config.yaml
translate: 0.12
encoder_parallel_block: false
decoder_width: 320
decoder_norm: "layernorm_no_bias"
decoder_norm_position: "sandwich"
decoder_fused_qkv: false
decoder_positions: "learned"
init: "orthogonal"
shampoo_beta: 0.95
max_precond_dim: 1024
final_lr_fraction: 0.1
Rows from block 2 of the image encoder of a small image captioner, named by matrix and row number. Rows with one number belong to one neuron. Each number is 128 + 24 x the weight over its row's rms, rounded and kept within 0 to 255. All counts start at 0. Numbers have three digits each. After the name is the row's rms in percent of the matrix's.
After each neuron's rows are labels from the 100 images, of 14848, where the neuron reaches its highest value: "top examples" is what is common among them; "colour at peak" is the nearest of a few named colours to the mean colour under the peak. Only what is clearly more common there than usual is listed. The data: scattered letters and digits in many colours. In brackets: how many of the 100, against the usual share in percent.
# fc1: MLP up (encoder.blocks.2.mlp.fc1.weight, 192x48), inputs 0-47
# fc2: MLP down (encoder.blocks.2.mlp.fc2.weight, 48x192, transposed), outputs 0-47

fc1.173 089:133113157160161086104137137167143123157115112133110154150089178127092166128154139149093134148143147152141123142135110148148108146139185132124100
fc2.173 093:106141112134112116133104090124131134083137125075120146090143131122144098172072195108135126131100107130147160130107137127106129115115087129126140
top examples: white (74 vs 19.4); yellow (58 vs 19.5); pink (46 vs 19.8)
colour at peak: brown (55 vs 11.7); grey (41 vs 3.3)

fc1.57 089:103114126144154140070122159172128113103117141106119160102120121156127152150083113109145138154128116131140136133103137179129059137133100145157126
fc2.57 104:115112157132137133123121127135130087128154176107173102112141073169119133128132106107094122057133154161130132142090120125146148160111119140124116
top examples: yellow (65 vs 19.5); white (41 vs 19.4); the character Z (26 vs 9.3)
colour at peak: green (36 vs 1.1); brown (29 vs 11.7)

fc1.181 112:133081125135118110149128142121182096146108162116145202148126107113144105148132126134132126157079145150145130119123159162113152099118133172125133
fc2.181 098:130139100121129168145098105130141142138117101174133122152151152134142192089132140157129136121160113113091105148121098110148122136125203120130123
top examples: yellow (55 vs 19.5); orange (53 vs 19.3); white (50 vs 19.4)
colour at peak: brown (72 vs 11.7)

fc1.109 088:181158160137095145137147116146098140156164133147120120152128144106127153121145133105088148153135153111119124165109120089122146138094167141097074
fc2.109 111:084153151164156089135163150117156105119122102077136164094132099172112086160100150134118129125109146156127113117120142148129158125109108121139142
top examples: orange (40 vs 19.3)
colour at peak: brown (29 vs 11.7)

fc1.149 084:155167117108139122156127072164124136168138113122076113156117139118147166112095145118182129112156144136151114105122116118141143121106148080142138
fc2.149 093:117111130172137106118092183094113146110139140112173155143136089145100101129099118148113127136139095093098134151145152148122160150129161152091133
top examples: teal (67 vs 40); black (60 vs 19.7); purple (50 vs 19.6); count: six (37 vs 16.3)
colour at peak: grey (41 vs 3.3)

fc1.98 117:128107143096069155103162131122108105125118152113067158097148177159137132110131147153118100102153112123122114131104115169130145151123154143104130
fc2.98 121:134113103093107177183185097128107115143129150130125122106122136143116136159127183165132120111119109131127099086102155173142121143121117120133121
top examples: yellow (86 vs 19.5)
colour at peak: yellow (58 vs 0)

fc1.188 094:134094123156104114174134147149158098117152155091125188135146113117164113141133122145136156148119140135134102157122141112111141078113089144164162
fc2.188 082:165152113138126143078124119146101112160130136140171103155164145124078154146149134123140135109126100097083129092111138136117099154132178111100136
top examples: red (66 vs 39.4); yellow (54 vs 19.5); orange (44 vs 19.3); pink (40 vs 19.8)
colour at peak: black (80 vs 36.5)

fc1.132 092:168139120116110140134123156132135119102099141115140109112145143133078130116162148136146142129177107168082140159137102089115089109105129114168172
fc2.132 095:098134116094129142094098124134175128151103200138124140191132094136138142119116112156103143128097090156129158133126129144121149126131139099099130
top examples: teal (74 vs 40); pink (44 vs 19.8); yellow (43 vs 19.5); white (41 vs 19.4)
colour at peak: green (30 vs 1.1)

fc1.8 096:142113101163106118133138160138140108153141129107118099155154149101104116111174138154122143099136105106110135126137162092173113092133160113123194
fc2.8 112:115113113124162119147113166161159140142136127148116188159146149119144131099108154167176142166113139112134148133095139130088131179116129131113099
top examples: the character 2 (25 vs 9.1)
colour at peak: brown (30 vs 11.7)

fc1.145 128:083146115124126164119157084176083124113088134105114107143126148131091099118151120128113152150110105161121091113133139099150099127153099129109096
fc2.145 115:133141138093132104145157172119154109143137155103109090137148129112136135130179138153124158104101127110138121139112123111132075118147065117107179
top examples: orange (47 vs 19.3); the character M (44 vs 9.4); pink (41 vs 19.8); white (40 vs 19.4)
colour at peak: brown (50 vs 11.7); grey (33 vs 3.3)

fc1.120 091:099114167151166196121139104145106121152138114131143087127085154137112119093111130150137141135171130128159132145131140154095111145107086106110146
fc2.120 094:151124132119094124128115122093149169155123111145132099180137128103140122096124117122144121106127129175164128160132133121152146112114145205137175
top examples: brown (49 vs 19.8); blue (44 vs 20); the character C (27 vs 9.6)
colour at peak: grey (60 vs 3.3)

fc1.170 086:151133157065123145165115120117098108142121128052156139112118134112128124096134140157143094124097144101147150125109080111116099127114120149141142
fc2.170 087:152134150165137101115116130126114125129187144133094096156181122149126127127140126082204103098132161124107124140157132138113144120155133128135109
top examples: teal (67 vs 40); white (52 vs 19.4); yellow (52 vs 19.5)
colour at peak: black (77 vs 36.5)

fc1.186 100:141125187171118137103148128126113116118137128128141129116089107113105069148082161132126122148149147116171157156142118153124135127087129176138139
fc2.186 124:135109113121089164104103139110126093107104149143171120177110122130156148116114136158093106108119124138125100119174118120118128112146117179168173
top examples: blue (42 vs 20)
colour at peak: grey (37 vs 3.3); brown (31 vs 11.7)

fc1.70 110:107179139110119165145132138085127140110148102112086136139138141132122128162165130108101134125138143079109120177158098130143167143136083146140098
fc2.70 102:148076118161104099106111112140128106121079147115139143144114086129150126109089114132162124160099103146121111090086136128099095117113158092117130
top examples: yellow (47 vs 19.5)
colour at peak: brown (45 vs 11.7)

fc1.46 109:184142146132134136165150139166134157157141122126140128130121091142119117109092112135118141150101081131102099101165198154162132150127128138126133
fc2.46 114:106113122076129163130182073120140126104094120081120111107099144113137143169141171105110138130143121123143137133134129168114081131106135113119138
top examples: black (83 vs 19.7); brown (62 vs 19.8)
colour at peak: grey (60 vs 3.3); brown (36 vs 11.7)

fc1.155 109:168137150145122155175127176112118141116104187130137138128100173152146093109100117113089127117137108126128090162111133151152142148148139138136093
fc2.155 117:116118104182144126095177102128133137156146134174143124128128151083138139177136144149126081118143139142102179106125125101126123131098122121169135
top examples: brown (100 vs 19.8); blue (43 vs 20)
colour at peak: grey (60 vs 3.3); brown (40 vs 11.7)

fc1.80 104:084128084149176108125137097125138116140114115128140143132104139102127138162125090103124136104114157134142184128137084075125104087113126118158141
fc2.80 116:129142166103088125128136138158096131126145141083129123106160141146153106120136167142155169145151114139147085127140136189140125151177134120092135
top examples: blue (77 vs 20); the character W (26 vs 9.5)
colour at peak: blue (68 vs 0.1)

fc1.17 101:128156110152129122127134111108173119098099083121116126138137150156145077149120117119130164132128103114143116079097128163094070154142154116144102
fc2.17 097:126129152139133095111140141136105143123170161115107153081142165076149147148123148131137125198113121156147150079112148109130149127122093125127113
top examples: purple (47 vs 19.6); the character 4 (37 vs 9.3)
colour at peak: purple (33 vs 0.2)

fc1.96 096:088192123138138146115114097122115134103099122135098135144115161135166117122134127149175169126121078102127104129152136159137087157118102101115118
fc2.96 093:075139119091150129117173156135120110104136137121138126090092134126099092171121144125107158162123161148160110125108104126114104096127082151129156
top examples: orange (40 vs 19.3); count: six (39 vs 16.3); the character 6 (30 vs 9.4)
colour at peak: brown (51 vs 11.7); grey (35 vs 3.3)

fc1.42 123:146089153103090118135130170126145121163160128168083126105087114069173151144120129123095140125171134121161138133132119111122121127122116104107145
fc2.42 110:109093152167159092151103127133100127077104116114118130139107116145079142098126103128107104142160106094133069093145137119133155134139113154113131
top examples: the character H (25 vs 9.5)
colour at peak: brown (32 vs 11.7); grey (25 vs 3.3)

fc1.190 098:118114131146123156109124144178170141150150149108152146075116101122128138140092128066125110107146173139129104144117111140126118152086120115159160
fc2.190 132:109150103110121133093111159118140091110125171132066135136138139087146120109081133149090161157113117157147125137138118138140066116134119127141106
top examples: pink (52 vs 19.8); orange (41 vs 19.3)
colour at peak: brown (66 vs 11.7)

fc1.78 106:125111164107125090122150142109101119139092094126140156149124115115153102148127115129104100180123160145106084129072130110123101078111145112121152
fc2.78 093:122104159119151113166123113125087167137152125122106119160105104108138116130157115146117146086116115105123168120170111163103180154111122153120173
top examples: teal (81 vs 40)
colour at peak: cyan (37 vs 0.4); grey (36 vs 3.3)

fc1.152 099:133122108129103115134156129150132140144123113107156107137117113140084132201137103097118143128162131188139111130076123126115156139083152119099147
fc2.152 106:127156138130125149160121145130128130172118161101197147121120099160129137147103105143126137082144079095118151152140127125119136100116168125104090
top examples: the character L (26 vs 9.2)
colour at peak: grey (33 vs 3.3)

fc1.180 102:116095143133134143114116123114117160153136123143109158113078112145163124118095148118139124142108169086127110128148100168104063141106103085101135
fc2.180 097:116103106143148122145119145160136102120126101155118101099123149156162176102083132108153115095115098140136141158134147137153160127176149148118075
top examples: the character C (29 vs 9.6)
colour at peak: green (43 vs 1.1)

fc1.160 105:121143062121128158149163140132122157158100131127119112109116134095108157100105139151129155117161132090130151148106111088120136167172113115141169
fc2.160 095:172095172103119095101089128103126116131135156146116161135119113136132107135180149102135132126114118133103104095165106129155105111122161147095086
top examples: red (69 vs 39.4); yellow (46 vs 19.5); count: six (36 vs 16.3)
colour at peak: brown (49 vs 11.7)

fc1.127 137:119130116115150143155102135070160102173120114122133110138089126105092145173094095108105167116104155119127136110169138091122112147107124149140126
fc2.127 116:143144127163150123122163141161170188102138102122174136158084141114179132134131133112088109172140122141119145133155126136143112139137137115131091
top examples: blue (93 vs 20); purple (40 vs 19.6)
colour at peak: grey (48 vs 3.3)

fc1.76 097:119139120104151128149138104144158153141100119130071154138142091126103102122157128118105171136124149150134166136104137158139141083085129069145141
fc2.76 105:174159127094119162123152142100140141160117203127146112170138146134091104100138124158157107137114130161106124127136136083105127149135152118125127
top examples: orange (54 vs 19.3)
colour at peak: brown (63 vs 11.7)

fc1.64 101:103109103106112113110102141127143131148130150128149123133100103162136107148130113146089161175114074136083159130107125151075094130087143132128149
fc2.64 122:115084142168100132097090113102143129132151114109127155131140127123100151113137158062160111116160166094069131140144146112141124112121118111132121
top examples: pink (48 vs 19.8); orange (47 vs 19.3); white (42 vs 19.4)
colour at peak: brown (76 vs 11.7)

fc1.89 116:115167140077097100130160122144075145177136117158157140121126121073132126105161115115094106110115148127132143142099153115140118114120135163096136
fc2.89 114:108093132148118171135122106129167126138142148146141094165136124142113148145156137106151155108165156127117117108137116121132130191139072090085139
top examples: the character 9 (46 vs 9.2)
colour at peak: grey (36 vs 3.3); brown (34 vs 11.7)

fc1.112 100:127105126154150129086175133096117125156102097124127132113095120149155113085081125146131172120156125132103137159106138105057121140127131113122142
fc2.112 111:128127134142160106170125138122108147165143100103107152144122173131174081087122170141134119117110126183148142104140108144129111163143119153152150
top examples: the character X (30 vs 9.4)
colour at peak: brown (39 vs 11.7); grey (36 vs 3.3)

fc1.115 100:117128139122171102167150116105143116174126097116106116088152136142162145128113130122106145147071139158104126138119128126116125108136085079100083
fc2.115 083:122117102075124128136103146114136131144117118150121129170139143105109108079145126165141137141093092096142110133086105088110121133090191127137140
top examples: purple (46 vs 19.6); the character 9 (31 vs 9.2); the character 0 (28 vs 9.4)
colour at peak: grey (56 vs 3.3)

fc1.144 087:149172109134103151136155143127154152105135127094102110159136111125140130127144161094161140071100127146109096148144084145094101108144118164109101
fc2.144 064:101121156136181113111109090113098152106107113141161099148152103152098122136117113115145126163122130114114137108140160122149156176074149120168136
top examples: white (44 vs 19.4)
colour at peak: brown (46 vs 11.7)

fc1.51 101:142163113136130169099116120123128111148135095139108106127106176137068103124110141074148099106132139115131147113138157153132144159133170085134153
fc2.51 091:135102105150085137140143097124163170119130129128129172142134117149154178100106129125156139117101099095104130159139136138089134106089126161122083
top examples: the character C (25 vs 9.6)
colour at peak: brown (44 vs 11.7)

fc1.165 109:129133166147097115097157127100102101084084122102167145162148124116127096162129116135121132141134124136133115105112136123143148088101106165120190
fc2.165 112:137128113105118129111138170116149149121132143168124124126112087104138128079072136185118116094112093115160121116158100116128148106133181123134109
top examples: orange (47 vs 19.3); the character O (27 vs 9.1)
colour at peak: brown (64 vs 11.7)

fc1.94 123:157151130124149146158125124143160102113148137160184096146125113144167077090113121129159166157133142144136073098122148151128124148112124150131135
fc2.94 109:120121147165071123091104105120114153161124132063102148098145144118133139159149150107121106141151132136139180118103137117146118101164138094134134
top examples: black (77 vs 19.7)
colour at peak: brown (30 vs 11.7)

fc1.117 080:099140135129144120105161159117141086162179117117105070118109132111117089120119125138126118113117119097156184118090119161143094149119135121102111
fc2.117 074:135084154129105138132090133123111135111109126136104129132125088129167119132121104114077091135166140170146110142157089134076138085137113134144162
top examples: green (77 vs 39.1); orange (42 vs 19.3); the character Z (28 vs 9.3)
colour at peak: green (30 vs 1.1)

fc1.125 107:126121122115151124116131086123113123102101127115099149186105121127121094095093161088161111105159144176149169111111145114126151111122088120119107
fc2.125 107:124125171139132153153144134113134150206123103088131131146119169146136091123142114113141160094112126133106107121111107120080110155107108122086130
top examples: the character N (36 vs 9.7); the character W (32 vs 9.5); the character M (25 vs 9.4)
colour at peak: brown (29 vs 11.7)

fc1.101 123:111174139119162129136113111099142117105132133092132099119160178147094135106135081101150099131123133096130121143120110150108159148092096156170151
fc2.101 097:118093128130154073136091155146123106092150117153118156111128100183127178125100129111128117126130167140116137171102157149143151131141121160106112
top examples: yellow (55 vs 19.5); orange (43 vs 19.3); white (43 vs 19.4); pink (42 vs 19.8)
colour at peak: black (77 vs 36.5)

fc1.106 088:094127141176079157096134156135165097110153123164116100101085136138122160137089132132079143163143131114133114107142153129138100118139118156126141
fc2.106 139:123106145118118125145114127138111146173102117068141144162143133145131107116125108119144115104113142149069127146098105082088098121087128119148174
top examples: purple (40 vs 19.6); the character C (27 vs 9.6)
colour at peak: pink (50 vs 19.6)

fc1.138 090:109114129145126136140101140112164125148120155103128101138085146149123094118159113140128088138163204120104118108134130132140165113132153151174093
fc2.138 101:177132102114078128125123102149088125115164122149129089124155112133095136134114165070086116116129129114134159150103118135111132106174141117101136
top examples: green (81 vs 39.1)
colour at peak: grey (34 vs 3.3)

fc1.114 088:143173128118116141134107133108124103157136108123164086109112153163137152130139124172108144185127154140088102102132140112160144163107111100099157
fc2.114 091:152096113162132121128136111118137122145105140097102095101099119090164108102108113084110102131137129121142132152125112164156099090151151177175121
top examples: black (83 vs 19.7); blue (48 vs 20)
colour at peak: grey (74 vs 3.3)

fc1.60 135:111104107093113155125171117093115072136122168138076154101133175170128129122129154141102141091147127136142109125093124148135137129097125141134155
fc2.60 183:120176145146139102121084140156149160125129086102187103150122110097125130134136098098139146158131137121158153140171099097111112111165136126122116
top examples: green (81 vs 39.1)
colour at peak: green (49 vs 1.1); grey (25 vs 3.3)

fc1.11 099:149136163129154117147161120095116147140094107118073101176084141145121085112126116103143144121167122139142155150124127123124137090106152113109172
fc2.11 114:152156139117107143080143157100167123135111177135128146169138143067117103095135137159111133146151119159158143125122115117099154131093145104103133
top examples: orange (44 vs 19.3)
colour at peak: brown (52 vs 11.7); grey (26 vs 3.3)

fc1.110 118:101102130124124060082147085104148133105141136117168117133105171130139152122137123149094117156148159150121143125140136111168138146136183119127143
fc2.110 103:111153145151161176140124160154099157143157137124129131118166078136140077168129166117131125111113086126149113113152141144105136094128105095145132
top examples: white (99 vs 19.4); the character M (25 vs 9.4)
colour at peak: grey (42 vs 3.3); pink (41 vs 19.6)